{"model": "image classifier", "dataset": "histories of elementary cellular automata, time running down", "train_examples": 73750, "image_size": 64, "crop_scale_min": 1, "horizontal_flip": false, "targets": ["rule"], "num_classes": 256, "arch": "convmixer", "norm": "batchnorm", "activation": "relu", "patch_size": 8, "depths": [18], "kernel_size": 5, "widths": [384], "loss": "cross_entropy", "init": "kaiming_normal", "optimizer": "muon", "muon_scale": "original", "lr": 0.02, "momentum": 0.9, "nesterov": true, "orthogonalizer": "polar_express", "adamw_lr_other_params": 0.0016, "steps": 31100, "batch_size": 128, "epochs": 54.0, "lr_schedule": "step", "warmup_steps": 930, "weight_decay": 0.003, "adamw_weight_decay_other_params": 0.05}
Rows from block 2 of a small image classifier, named by matrix and row number. Each number is 500 + 40 x the weight over its row's rms, rounded and kept within 0 to 999. All counts start at 0. Numbers have three digits each. After the name is the row's rms in percent of the matrix's.
After each channel's rows are labels from the 100 images, of 14976, where the channel reaches its highest value: "top examples" is what is common among them. Only what is clearly more common there than usual is listed. The data: histories of elementary cellular automata, time running down.
# pw: pointwise conv (model.blocks.2.pw.weight, 384x384x1x1), inputs 192-383

pw.129 099:476546504449535492427434471462517456512461496467466493489504504510479497464570498498505469493449523524501546467538584534499393539475456526499501535496473452519501540486491495511505499460514500579519445495457488516511496543471530561427573552478463473499469439519451500408448476516487529530584432514495486509432551554516511515504474491470516557531499516471503487454452444505524536598480565495435551498462528443451551476532487505497392478530500509477468456505437484552472509524519489544500478519498463540495496480514482447550561514506451436557488579536520518497430491418528525476
top examples: 001 turns on; 000 turns on; 011 turns on

pw.115 097:574511452505509544460497526545506431540497548545495463511468404472464537515540545532482492453492488447483493489529558522519544453524444460526456575510482498450490505407479556465575451562514603522456427559470481516521428546537531496488512505454559555430467491479512462542424490561463482590474490470575536576602522510463503489449442552490510462438475511495559549455516502480490526473509489468481480529458477471497526501487491452494552538537507498510509508568515480492431495514509523392492548468509527520484495472504503490539460552465426451530496525578422462467567538565476474448
top examples: 101 turns on

pw.165 097:575586476484522519510540523549457581524526515481509471427553521507506502470478476532449574532431510521495511419555492494372556460479458485512516500536503637476482459559561493429477514412468557569532499549501419488509540505547495471451478466459472529496512474474438524516499513448487524445480510529542468584495509469509474517504428482532435478612490513532543526490567436445473407493553491438517559509484574485520449470489458483464503447452553495441532546493521473464510532577466521558505495522438536505462511524465495513466504513449510471578490494504512615432564469452478551524
top examples: large cells

pw.358 102:491545517567454517574532534426503588529529494517488500476529486485537487525518544510562562467483473501560527436607541423580503581468567498517463516508520518558510461536510502479495475556463514434453380486483554484476507489501516482484543547552500506486493502438461426421502482490484554464533416505460485485596531481608457453477552531489516490476434470487503547475557509441530495541535554517506545545589496572541521471509492445465469455478497477549446477442423486513510550509498455505496468485466505544526479506515483531420510499478485572461565545500509458492461485422495534524
top examples: 011 turns on

pw.99 099:510489551541482527466500479444435545519473477457562411442557581498486605578443449491440506508528428517503557475519515468553475470516472565514428499501486481482571483455457523523501502489485549479504529557481478521507479489476534534560469465519528480495584515547463500486506425495509474535435567490501465498528532428535441509529537537496448418512501480469564494478486496531429491532504510417493504476548508535515439570460426489551487447563518474487520544469511481462499455536504456548563520513471562452450522504491595510587532469489465509496459517515575462481418494542518425444
top examples: 100 turns on; 110 turns on; 011 turns on; 111 turns on

pw.41 097:446473522545497497490531469574550574543542507506531504575520469534423529516542469533420499556475492482572472508445481496505496523501464480464488515470516557520524466529450521482520512510449525463484435520498496587491530521542492471500423490480489449419514556475442569527478522476425520468456431498526517504512477491472438466547505451527449488446510501458462620487429469525582502450445504465405481479534540557514402437552469494530512426481530445476563591520458514495463526578493484498497538438552492503508522506446463514502542412491465465502499429479566485524545489524534485424
top examples: 100 turns on; 110 turns on

pw.88 100:451542451515551497458501476509538516538524465450481498475501547489479515517437455474479452458522486449450530422537550539457527531493509546493546505499476500483474368497442500461529485449547514537489438479510485502556513545511471573467463482480459482450433513499490513459538542513498511524526564501512483432494524498459524469508537558417461542616498545487445459576476567551484517466470535443510456510463434482503500549461517553450426535502490560507514467498443505515548562471531513504474545523492573562487483581540470457466482539426567513496434483502515435478459461441450474473
top examples: 101 turns on; large cells

pw.185 103:558492488503550556539475467542452504512504485458553472456564525476455540503514516491478445425558493489476532537480508493402481492490477504500439539492519507516473507516464501499548516517493468442479452571482483529560483492442493454484518543542625517501518498463547473527538470527551488460492555485525535469520502573520492496522488475565481485529435517473550539510524486549464490502422485495503519614540539459537537488511519470491483400465457488501436486487463516491511468430475460475467532499494480483514494427484503488595498456468553436496442529516528507514545502484477472513
top examples: 001 turns on

pw.109 099:496454530534466490504427442513520466468439518502421527475433492541503524477469533504483525449497467508492510444526512497500441587499441609503445453505490473470509501464485547489456465507517573501485446458506536466478505513520478468547480557468542443533551467500497479486464546480484557451532543516482493539473463615529486474483524526514459392503481504495466481512566506517541408542506569493549485499523509447529487494504496562534476548504550497525486487482471453511480405405512475595524511509531489454489530484442457519413463426474553573417507483446423476503493510515510467556
top examples: large cells; 010 turns on

pw.26 098:573558496472477507408496546504492608513507483478579483533512415478492476465452472490456492483525515489433514490499544497486583501490406530517525529529530481472470521479521440520480490556480504420500594558515544492412487467472531533450503443461557577503497501473469510462509524565430514486465562456520498547473592473558499440482484500455512543537393511555443455472440523520480503493539464473596552580458495427473481493457428510484499497543484457537460505488509514548537502525519590500516543528507470513488556558540478487510449405470503515543482469523501527520552565473481559537
top examples: 001 turns on; 011 turns on; large cells

pw.220 095:486437504445443447566467483484529488542469429565488466537513484476455527517556477507517505498426450520510500438454492519544400506471454543447442449519459473480516502482555506510543522572437519443494550528470476493577478448502482486515515479507563521467474470467496492614481519529503546436561513537511487498518540459485504507517552504507435435535545490498415493484544428539442504497478423453568419557583493535441501439518476455536544506561535484527410570524521431492474544520480574472507470557470458501549550520536533480476579436546487487413496520412468523558468466471482497504
top examples: 110 turns on; 100 turns on; large cells

pw.326 095:522449481463581479504450501515473469481534405535560460429446461554496454548490514469466448458528452477527485526484561443513477522487482479532444510446598465501425418557486465427460446509517519488572535498517456556521458462505489511448477465506540514514527507450530429517519412579526454538492491503521488512501507497529561488507450452404446526547527433535466445481441552516531464541463513537419543500427450482547399463549476458451517517466549531476490562480484538480590528465485589455453407540492466477477543486498474588544497505520494487454451455468466538561489535519491550495
top examples: 011 turns on; large cells

pw.360 095:488525428504489527548454413513557464545487512496593561423541565508397514543518538454500504469424505508547471492616544501508391559474525449519560504501489509527538469457480530464494562477534485490494463513510469454464484440467483530488493506489597475502529452514533530483438545536480459489520460520500454478460506513539515539464494469513497562462467442465496584499496574465516464488505443517522445463507476528546521507499497543473492444551536525527502579557535556523537434502546517505407477583524583482498489533478512434466468512439523489466526526521480494459488517498443483445
top examples: 110 turns on

pw.344 107:441518483533449532461441475477525437561489501574478486544434460511477568526491523458464490421481535571493449446508506551533581523550429482498512530538477503530488435493536520462537499548484518536434504424549413472487537399584483518457523468533509579493524537454461510511516515477555490462532467532505530515521420432427453451526451518553520577492429509479458541485487488496465523540631470499514493563590557531429414473482461511467536553497551500473537524476461519478438498467529497498524492527526476459579530428498483517581544463479462499493517537499477511498502514499449536514
top examples: 001 turns on; 011 turns on; 111 turns on; large cells

pw.372 098:441379412479519510531480495470490470539427517429503515423402521488521466505424509516470499476507564482500575554494602447476478511511472429459507525472542505548532514495483502488452540529474540482513516424522469506436516462476492473558461480430518477531531538486527470548503549487531518496497456555503512443434556573499537479513482442469430514470473486441505500428446558460474506439504523495526543421451444498521577521477481471479564519494486523446569504490464555428538512586497532526466518507504495483556518545510453498557527504521526499521460433438536544475461455516462521491
top examples: 011 turns on; 001 turns on; 111 turns on

pw.248 099:509526485471501495479399453515483447503476449550530591498435536475448477469527456435527503521503511542473484494512515459488477530498557521526480457496582525470487505440456500499612495526515480436554393497511460503489491444564485547504480476494516471477465525491490468454525508471485509491496480538499583543414515476504456509534479546500477462452494473551453488544534449448580503515549489523520472534568458462543423488457584486467440549484517496543460396456583500511506496589557546460503543481502477455491448496509518453502547527476570487531493498518536521458485506508450484540
top examples: 001 turns on; 011 turns on; large cells

pw.319 096:551472459516502492512550496478448467529472532491473525467474489519527493533498525524460505467463534622424481460585485563487462570490548516497494522481563471468507489505481541577504547482527386435497500383459494499502524481543471483524561531476552462533471543482497460507515555528533511546536546475449575489466509439517440496513469578451476525490515512481447483476532461488511476458440470464564520509414475503576488523528497575530491471488440484549464472518529506500446522443509508499427551408496513460487469533450448551482522495514546560511493558470548523457500502643445504462
top examples: 110 turns on; 111 turns on

pw.132 107:526500483488482492442506472496494456478530536507471545452509580512453492485456501548475558548509473458500493525502433432408490540500513493577529514394511479486492520420512474436537510472510586444511496500482466502553495493411513566501441487550527436526567470537532447482520522547466503534478461498587604535502507503528440487527478508484465540479504462490525435477575457502505493516438404435507465484494600466499523523488481568425474454492529451463507488452515464575494507571550482442472514556438510514458484491514492469487435484581443477591474530445528523464484524442485511491
top examples: 011 turns on

pw.242 103:516506619476519518446497536444503470525488481566510454473533469516522526446580406503530578455481483564506536464504512549499478485566523517452517470475546438567522509462494495551441455444453526484488478477525501493503472569597464516596484529493475554496460450469537515509488516519536522544483547433519526538522472492485445524487512409494471530525463533509519511481520479472459497512456416519457485517459463509506539490509531501492421550439512470569482538619433495499482538424447496495475474501533456471570582528468507532516528531482468501518552531473396512505527485485522471556
top examples: 011 turns on

pw.341 097:537501454571494465477525485596482548495546511463486510516513469509519467435512499481467499455520510473518565510538535497459398470539535488555537453498463511514495501562460488451594417509433482488500482548474446483438528492493555537528433535494543480530523534523521447528483483616453517475471557444564551478461537441552451520465483465464498549487518490500440530463529484590529520467480474528520559503547503497482512480418520461467501485512495481513476457525416471422542528546459438416458490452483545428450493505477548531551527456527499467477446442514465472528444548497562540520
top examples: 001 turns on

pw.345 098:520556556552514518490437572468488475477419501469428447541488443485578479473426497513509540470512454515562455528533526501481479463396516463545486479508520465531510463517491511466486495491450490555505510459451496456544447460474502484447480498542493510467520451597495516508504495463472491527494539458499481573456528469443509524616447498483464478474478466510554454419492515551494498543454568575479477475522473429562577497549537526549501451554514553481521420483544525517515497468564456562502515514424458485529500477554567496590560526474453505545450516413498516460429454471499499533
top examples: 001 turns on

pw.264 098:530471459454505573509536531460468525519627521438535452546483513437470494472548534457550484476472437470523486536454529499598489479567520445502570599458589478479540485503505493571485480560428457534587502527495505480503459494445455471456498481444540574517514546493535549485461412546384535472492468469490442486513533568467497544508514524560497480538545516508492452498471490438551446495452464482516524617526435531509525488480540477497568544505499505482535476506531510532535500565436531528435455514477561453562431442460435470509452493498576493476517519506482445498583478524492570495
top examples: large cells; 011 turns on; 001 turns on

pw.278 099:459545471497522482460484430506540484564439521463493523498485464475451543542473494508459529526489465505549471457498510519500481466554508536445494444544464534480482512510506525485511463519501584520471544497454464459447436488471503481454533468511440483529497544513469519528472539522512447400466483551428564540474479496403519456493430537517478559560509503511560484454535482478522528470506522509499546498498581474481492452487468428502492479435547504584486438498516467562448503544512506432570487479458419529527526477518591531566512449498504458502495493490462528519528447409471485517
top examples: 100 turns on; 111 turns on; 011 turns on; 110 turns on

pw.173 101:474471488475466515490460429500455454559474425483472469531565567430503477451489428509498516539478496451526510455513508509485467509484469480453564477585439497447600499525456516597521471492550486490538495540398453530524468494547456493511497513437505455513465449450569482561446523501492513598497508486485499488525484482499475456481456428419510467455418564421479555478462459476483514485439636488434478436503539568530493443539533446535487472509485466523421473394461506464478558581470526515491549506426562399578455562486503512555485542567464551531480467539476488461500531498532489514
top examples: 101 turns on

pw.103 099:482532523501464461476494499513446555425463428561552468521572436495550455566494554525492478458509485517476555540503513518456527413551496548478451526486488526481419445480563536597510472507494487450521482500545514455525563524411505545575530532562548562523549514532508561508492543446482517463458435504531475498485552525519534539561478588510583507509457504531369474497543468479541572565510551473470523437518477532521528523507459464577562574526522545458439487390476534535533520515491491552495456542510452449519388483492537471553475481484486528484534573440496513507482559532534594530
top examples: 011 turns on

pw.108 102:535549505435539554470534456475431466507495449500521435492527446550483499502511456487539469541510516407475383460554458434485517506509512520488474438521492546517544505496523560488461484560450481502494473504559489477538518447502440536445504498494464532492457538505507560498542538472455458549439462495505450443579502510462452580468463531501520500456475466537481493545519495479488521481543475509425476488557498521489504445510476499525475446516530498441538475483484459500603461548473477468446455522453553555509548463571520487547437535466467419463509446438521501481567480455462500467
top examples: large cells

pw.54 095:491468528462461454441500452529453491519478528509498531474569481461533476559529507461450474499587509458534479512529531504462518498455507420518487467463496452478467567610473436534515553499498456547459579508522455532453478424465607472496570477485472512526474524468557495487455533556474540484410512596463556434502499493536511409480581506472517572512468428515457450571506467503566508424458474486525447444559517502445504480530530542421510543461478485472508473492469440533430519496534492477537477461510458478473571505479473412488558503473492503505481484466493482495459484519506451510
top examples: 110 turns on; large cells